A small image classifier, trained from scratch.
Model: 6.38M parameters, activation gelu.
Training: adamw at rate 0.0012, 13700 steps.
Rows from block 7, named by matrix and row number. Rows with one number belong to one neuron. Each number is 500 + 25 x the weight over its row's rms, rounded and kept within 0 to 999. All counts start at 0. Numbers have three digits each. After the name is the row's rms in percent of the matrix's.
# fc1: MLP up (model.blocks.7.mlp.fc1.weight, 768x128), inputs 0-127
# fc2: MLP down (model.blocks.7.mlp.fc2.weight, 128x768, transposed), outputs 0-127
fc1.613 087:541506513502442501484516504524504471460510525463465509502538528510492489512524494483476492509494509532491492523516479469508471487492464519495509505513497525509516510509532500479554485468496480485456451518493478511512520517544488505512507473531494484534488490520484493534521522526470520571512507528558453514504450475501476551480486503519457518492530467486437541471493519496519513481458
fc2.613 083:528491513504511506462476500473514503518485447517492482467531502463491458515506492489521505517488476506514440511499508502515520576506501540495546512482516511454485489526472543456526521525523530474504532580504537494524504503549490474525503512458466481482511533512496470512467496476507500485478481520533518509510516489504490477508525472503494477444505470496520487506541503467479450523496
fc1.614 082:479516503513524527470513535504528475519488456470479532519473525533510535510500486494501513465513540513508467469493542494490474499497497484491536498523492533525505516497529442511497462458487478511482503536476511504496513511507481460480515526496438477470496501504491485491536559463486485484438516507494486508495504486436456499531472486535476526504502477534496528493522501528534543488442
fc2.614 057:477539508528463498499488522506513494522483519517503500459477486485503445510497506530498475564546493505506476481475473486546508526513464544490457506486528542509491499495521513556515513482461460500498420539502501493512498486513508495449490471469497549495452506486501504527536468484492517513534502481516500525484514542497512481454496487470520512484494511489497512507537496496556488451504
fc1.615 089:548552492518464521448506505499518495458537486488466470523455517454470514466528519468524551469520521465479473487507516477544474508503519502521500523510498482506541508505526510558458480526491470523525513535484501462510493498492494497454497502503457459554531516470457481495501472463493458498474513521535507509503497500466496512503511476490509466511542509519501521517498501498486473521479
fc2.615 078:534496506481495501489522486531481523519494512503450500514494442513504484485480498518511505532499509494503509508546470499482516463503473456504478491458509466500502491506510492646500471506517505522504437472499503505494506485491485482507483490471517531491485443487487477517521547501494509483522465493500483535494510529457509462486447523497474517506488514520501492478529498503524503529493
fc1.616 100:490477506482492488475549505495503512485493472457488520458542500477517505482509480505530514518514495503479517488484489473475485486463511532502481514496508551528494479507482491537513492488552461481476492523448460534503523496542499490504508534522506464551481508532441534507494479519523452516488454552563514461503514521484507481500498487494510505508497486466458522482546509484499514558463
fc2.616 110:469492502493468526492504500498515523492482478494555510504510580470468491509533523503513516525450509537517461466464510477478469512477501526494484484511490510487489482504513492514501501466500504494437471552493511510502509449498535499464543490530471458508522490508502455515552472503501514520476515471524520530496511472523518491482503472512524484478510510456491507539472511441451462478523
fc1.617 092:525509506528474512521517460537473507477502500514486492507490513542495527511515470524464478527485535485460509522510533508523486509502486484506501496504534474504559535512483502532470545489531495488496525470448542493502505485513494474473501460515502492467418499461536556456508509470483495504504450540516476522505455485532475429533498530491502523511506489508501481495500515512468502509487
fc2.617 086:500446470489472487527504473499521537504501497504496478471533513505491490533452453488527499498534467522497533496495487537537526461529546523503459535536529489501534544516470494503526482500464479511483494526482505487548469506477474484477508488519482488471549550505500489459466515509509477461529527500495469469497540512512519490525518513511525493557514501484494477524503483516500503560455
fc1.618 094:471563485518515497506511530507497470522530497506472520499484496538473513521491537484513487542500486494505500509534481494533476519490502490495498479510561499501476517524476503472475466543540495428509513511513490495501473484502470499515509499470500482480487462496551566510516483496524510549455527518489460492496524439489493481488513506539496524520510472511537502550516461546502543474475
fc2.618 087:487531485563496487545483521519472476492525506519467493539517494463543547519504506472471496476506516492494499486489550488453455505491488476515557514516484488489541492501483485513494545494531496454531494496482479568464494504509515529507502496455485495513505471514507476509494502507495514516513547507492476493534481487480463508505524465509488495488519511543528530536522485489515509575551
fc1.619 097:533543500486512506504503492493501511464539481489530548491430515535468495484480488504507453545502472547504473561483471500512497495503513527538509488511541456515438521527495455503492495545499472468439508470466527482499491491544495480484536507506493472505516514519476474495539476468496500484509493507480502496524501479482490496508499501537525476509502501501465499484484528487563517480457
fc2.619 089:493500502484512484546470536511500492516487490497459521580513515491515528525511534496496464516454474530513500496451509472461528518465485527507539482468496506461495460492528490498461498521512500483522476518490490535463534494484553502491512523505486470525529429505471483531506501492491511516497507521521480520545460468510507463474530487508506489483536484485459492492532525481498461492552
fc1.620 096:451483518519449563526523474514444496465473484504445501509496509502474472486507520434489500483535500536522496449492537472487503505492499535476530486504518525531485533507531478494514534474529511467480492509513509492499489523508530495508481484516522508539447474487512499474501482524515482544479481564466464526447522510503489479450486506481474510489492513479505488479513492479488488505528
fc2.620 082:532516534547535461515468519512461547503533519490483467529544527512505482510487509460496513516530521470518504513502496494482497493497539543522519503492469505511489507519493469487515497516485532487531506511461488529466521503419522515527489494480503505524511472524491509514491491486462539532520487518471454491498469491498494508530501493493455475539500491554503509515528496550534537573516
fc1.621 093:475532542498507521538512478491462520514484507545466476505498504534489498521523462495490458519503493476473500491511551486460483518530471548484507470503537533510501557509507470466494472460522501487536510522525521480489503496540509491510488497545506497472482494462551457495495472513497514492457496506465476536462508503451469533480521481521507538478489481546484508516505522529449492488530
fc2.621 097:516519439547481492539511487500530552480536480515478483510531495502475467521488476484518505491502511440506509524514503480525533500504535529514461494524493512553498532493523485560523500531495526539493459487495516498493494514456498547478496481502478506487490546450518522506453487457474478468524452496482500476512499461508501477514518530501496495539516475538467535494508498508505498546484
fc1.622 096:520548512499470528463552500504522533475500480493484550519481547533508447514521493501553492477527514545467514503491538500521504500525497551511539465487491495519488516493534424529452475505503454480518519517498510473488510478535519471486533480485500456527485478509487510482544516480510501473448475498492494477472500478481473489503508516497518503497500473481510515493500564490531507491511
fc2.622 090:526498477535455541536506472501527505512456484521472525492498475482500461485501482506510512512478521493505496490522487449496543498481470507472475467525517507524503498476558475504520496513484468555487473496530473495498477501484484483479515472539479531472498493507513517495479484478523516468546478479470525537456514543542531470522486493476507475472460496477520504563546558481514488491480
fc1.623 092:529516515571496515509461499479480501496502554510493500507532498501525506533513555503497510498485502486496473532481516480531502522455464519474514474489458465512506499483465482440556507494500498486481469520487502471509479511504474494485510503555496508448503484459468491526535476539462467547504500498536482553493525498522489536486475497491474487502551515479450492503491483519537509480476
fc2.623 083:523496472476452520499472447484475526529480478538458510428528511490504477516486498484511545470526480489529522511529478502446485542494503524467493492516512523504476511496476531459519507527467514518538518504513536449517506495493484492489507505512494476494499533499499537488493512509497499484481459474472511525467534499456505498566515488475496488443520471482523496523530511503524518555471
fc1.624 096:489503494495462547521505499501480527503498451497460511527533555484489474538501545484506477458531479529506486527478508485523529543512443526489517482521488489516490533499528479547511509534486446485455477503530513437473499518497477469489529526548529440554480492480517481509493465507502481483520469516476454496484520491523472528477493485487494486507520492487506502489508502505508538515493
fc2.624 083:530518490542488516532466516489536498480469498490466531523494514524477479467522510481489541497529527458511496522506512510503512487462521504503553486514461481515495458480506464550467521525473549509489432485517465486478521530480506517492491525511528509526500525454541530536450477492500479468528460455514508499497470482509474518505477535490481485517537476494494499522501547476531494527499
fc1.625 090:514473479487494585497518493542469442500487529480507512487466498513492495484510513506526533496548512496524492481478470490492509519486463528481530487544478489525507465534516451464487557514479496501463471466467500485512463518505508489504500500487550502538480498543552511511506499483487469520484509519488478460507532546493486483451465499517475525490496526485466511559512507486489481510510
fc2.625 082:511524484510566480498546477533501483458523543455474465558448476503480530470488474476464477489501464497497478495510473467534463469517526461531528493502502515502496499496472472446544483477536490477549527495516474522517501527507507512488519517417542477521501543499532505505504495515504493519515513491502447492497492508504489534491484516495519497512473509491498479485488512517503514507476
fc1.626 117:495507484501477480520498520537535465496478487507541505515530515539491527499475506519514502498499481504503483543506466500538514494459457512478471502504536481536533506505507494513469519512516484516471495480493492445482532504555466465475503501520534465481523500532484519477498532458515502508516503506489485481506494464450461485526478510548500512497542493508479513527487547546557571513449
fc2.626 146:490533480535515478462477540499509517480503488490478494548489514509523491525524545488479474504532525481523524485492538528522494509487503523500524540473470503477490475476495510477486501540517531473541468499488477543465551526497544503529490514456530491498517485454501535532521499515470505518485524503480507471529458488499477546501526490482470495510538502548470499452545484502520502548548
fc1.627 095:514531484497460494471498468504491458518519473458477528504495530500482515464507543486483514531501533509486469498499511499507492565536487470462504480517509482483520544489540504558527508500559471483449463495460535491513469470521499478466511477502500456461474460483531534471529525492494494507517516484538534519495477504512463458520501472509463492492483510541494503535491505501484501536505
fc2.627 083:528483500479509512488520512511484499512458492483516500492513459477518483533483481519518515499508462505512494522543493496466529497540510493487500514485528487463494518502501532593499491461510511513467523564511543487530469487510467457507496512472483530442543483531477462470532513476508480494535484468504490534502536531535510485500457487490541518482492507478507475489462475521504491453465
fc1.628 103:483492522538514498461501563530481506511495487491514497511521548510502469488536514504530528468498517526489541509494519504495509497500504571491488498481464507508496492476502446491459503546535472481470523517493492458517464455532533488489510486438502516525529508532473510509515485480518490498481490512477534467441558502479502505427480462504502473514516484477492534524502506525505504483505
fc2.628 107:510461500491451504480505472506515488508482490532500505487518498456478457498462485493519479510484466525537489466511472490492504517509510495491433512497535480511495545510492489541516474453522536535479456536489537496538469488543455479477495471526505496480499541538498508465501479482504483499479490435489510522483565514523543459503525523495517500484531506465497470514499516509482513491452
fc1.629 094:537530475542465522495488507498484508495530513483464453521475491449489506435523521453515523466508523469499461487511513471534467503522531536493519495522508489517519479528526514532471478521525495512521528504478486450497502499483473503477488467495453459531537530496482480503514490494521446484493523541517515501480512504455510480482523480495528438477519504528482519541488506507461493536495
fc2.629 075:524471518457485494493535502520472523517504499511466509501474491509489456468476502483515515489505498512525507539530478524456515472498474465502467511456495463518508487503497482649519468498526488520523437493490522518490512503493479495490487509482505513478472485488490499510519527487495476471499487484490477530461519512485517469497453535512503516507491519538487492445512495507517511495503
fc1.630 105:522506520520515482484494518519499530462543509507481480523505508486496498537510488508540463503514522480496469503533509476524492525546485500480495473514551498498534493506495505541476448463490459483499528511520536458505500568465418475473489480496458483538507508504496496499509485477448499505487503519543524522470490502453497486498515549553498498496526475542512515524480498487508528482463
fc2.630 087:499476528469552470559495509523504513505493522443533485542541456528536507516466499538534475497474526500457498460490501490485495482511488467519520462481508497512534492507515474528505503522558468486513463509459481552491477478428492473504504481462476517535506499493492511507462522490495531482545521541509517528479495502483499476480519504519505467522492496511507525495551494476484502502503
fc1.631 087:514525482517486494490497539464512436510542505495498481520486499520496507517533512510488509513490508530503455497489511506534540486538515500458503520527471488489483515487528465487510501450479515517476493518434523502469423530498493455478518561524502514478484465465472506492518527538517505494450543472498475522488463499489482525488493515527467506514517524557461483512529498523511488492490
fc2.631 093:518497514517456534464469473485528513527473491555473512425468475485513475497487491484479502532488462501537504517534502520534552529510478512457489506499534539491490545481496512509518498478495525526452519484515548475521489504507484498487477529473491480479503532549512492467512462494497483483473488481487485513518523495536508480502445506443506494462503486497495500490474530453461476497472
fc1.632 119:507528466484520486498479470489478506462481486463485522491479545481472490459492563539536500499511466522483502536411465496499513500481508503493488521559507430479496474511489519505470493519503507500512534490465470507556493495531500500481496557505555486467503538482467500508518483490483465510510476496507534461541485509474490502526504500522501478488508501517517499462485519492511512536506
fc2.632 137:495491476486513499531506470496478478462484542504475503522514505514460529481498519547544511512466516480497490512517485480473531488481558525512507468447479509519440480487532489504529488526489511509506490551511477473482521458487511513477528475496509522490495481456462484519468519528487513488561461463526455512508477502546534486533509521542525503518448498506465518536484494507484476481521
fc1.633 107:493526499483532491513464540480489524466481486489467523520475522458509482464518506464544470482503517533534479474490474520483513513465481518549443466519479528539474497523500515485439509551510462483508498506546503497538456539482529479488517529507465486479512506551500514465520511505534499517485504488442511484487545516476536491501475494488494484490531506513504463517517501530517518527513
fc2.633 128:502487503485532463489500499544452554495525538477512442501533490512497521514455495509530484510477483506517471494511502522481447511534541492552490520493505476480484528532492499505551451469532500487514498533490516492523490507505493477497510458477484482547512495522480476501518508537460516517511486543536476533533497478532509451503497506548534486542511515495467483533490482528460503469499
fc1.634 114:491514512516480478503490529480485463486521508541492476484482542506467463520598503517508521529541522492473504523527462495521495536509487463521453518501530483537539478506494487521489481501541481470476479482513496503538509518450479450482535518437491462529481512500498486525507474540484492490502512495489533514513461474488449519493487489521485518483502526503499481472514537483512539495519
fc2.634 136:496535493508498490497460525497527536484524484479493506526475533501513513513542553476456491525536537495499474495460527482497455477474489498495525518502480518502509461482486517486475513516489523460519485473483455537453532514519523502538482496486523468520492509497505528546541503486487524522495526536484531478510456456473468528453516500487472458488539476533494509465500529485539481521547
fc1.635 089:433500489522484502546536485550496464481461530523486461486516513536448476518509555515465482524518446502493468506494523511502524492534524503493530489502494463480526545530519460522518523529541494481490502515497515482512452521487507488478506471459506479496501483484533470442521479535511487518494485507506498495485499517489509536499433490535487486473487516517524482468504490523462497520523
fc2.635 072:515475506477516511523470484504471518512510562545507502490480556482462452498505506447507505494541487511487503547471537524429438492488531513499515555509480465517465496520456511484539483504488537498531442518482485456501509518474497489493503498521534500501484525482495514493503483485518507495497489476476493486505515504454487511475481494556495473509526487548509480542512512537487498489497
fc1.636 081:476538516540469537524489487510512538528498502495452493497507507498488516485518512493579543450547503509498474494496517483527530515511438487515515465496525503489510518488479476463487489478510507509532505523477555500485471495564501472465501564524532520519499462488510546468498496499501489466480499521475461520506514502440524503500502501536496488526534486489530493492473462489501492482521
fc2.636 072:499541503538488501532541448497466526517490537495491503518531466454515473505512491503484506527479515482470550495549504503531472525501486466487479494504493535518533532463505500569532548493528456495527437462510526450493493485470506507494492473474498529466510452514497526507499457473483480499503447496484507475495517514518491540502479510474514511504512497512524526499526502516528531471499
fc1.637 084:484498499537497516512486512497504500452488523499463540518528508497549487507509464511523512536501542502484527485516510525525503481501517524527527492480495472516497495453446451470529504450520471495508500516452526490495489502465480469500507521515483512479437482499495512528517540492537538449469466516495478550523517504499501492502461499475517529494500532538474493489511516478524524498415
fc2.637 072:498488495493452513533482466476519533534498482521507516447524483494520461512504480478491529523510479514520488484495503508512515557507504527457456524514523542506537520486474489500524470514464472509500495499485506478496498526425501482474474475505482514494507552530462537489471460489491497469470469532449497506466532505521520493525483475457492491458529519474505516486549490487548498467483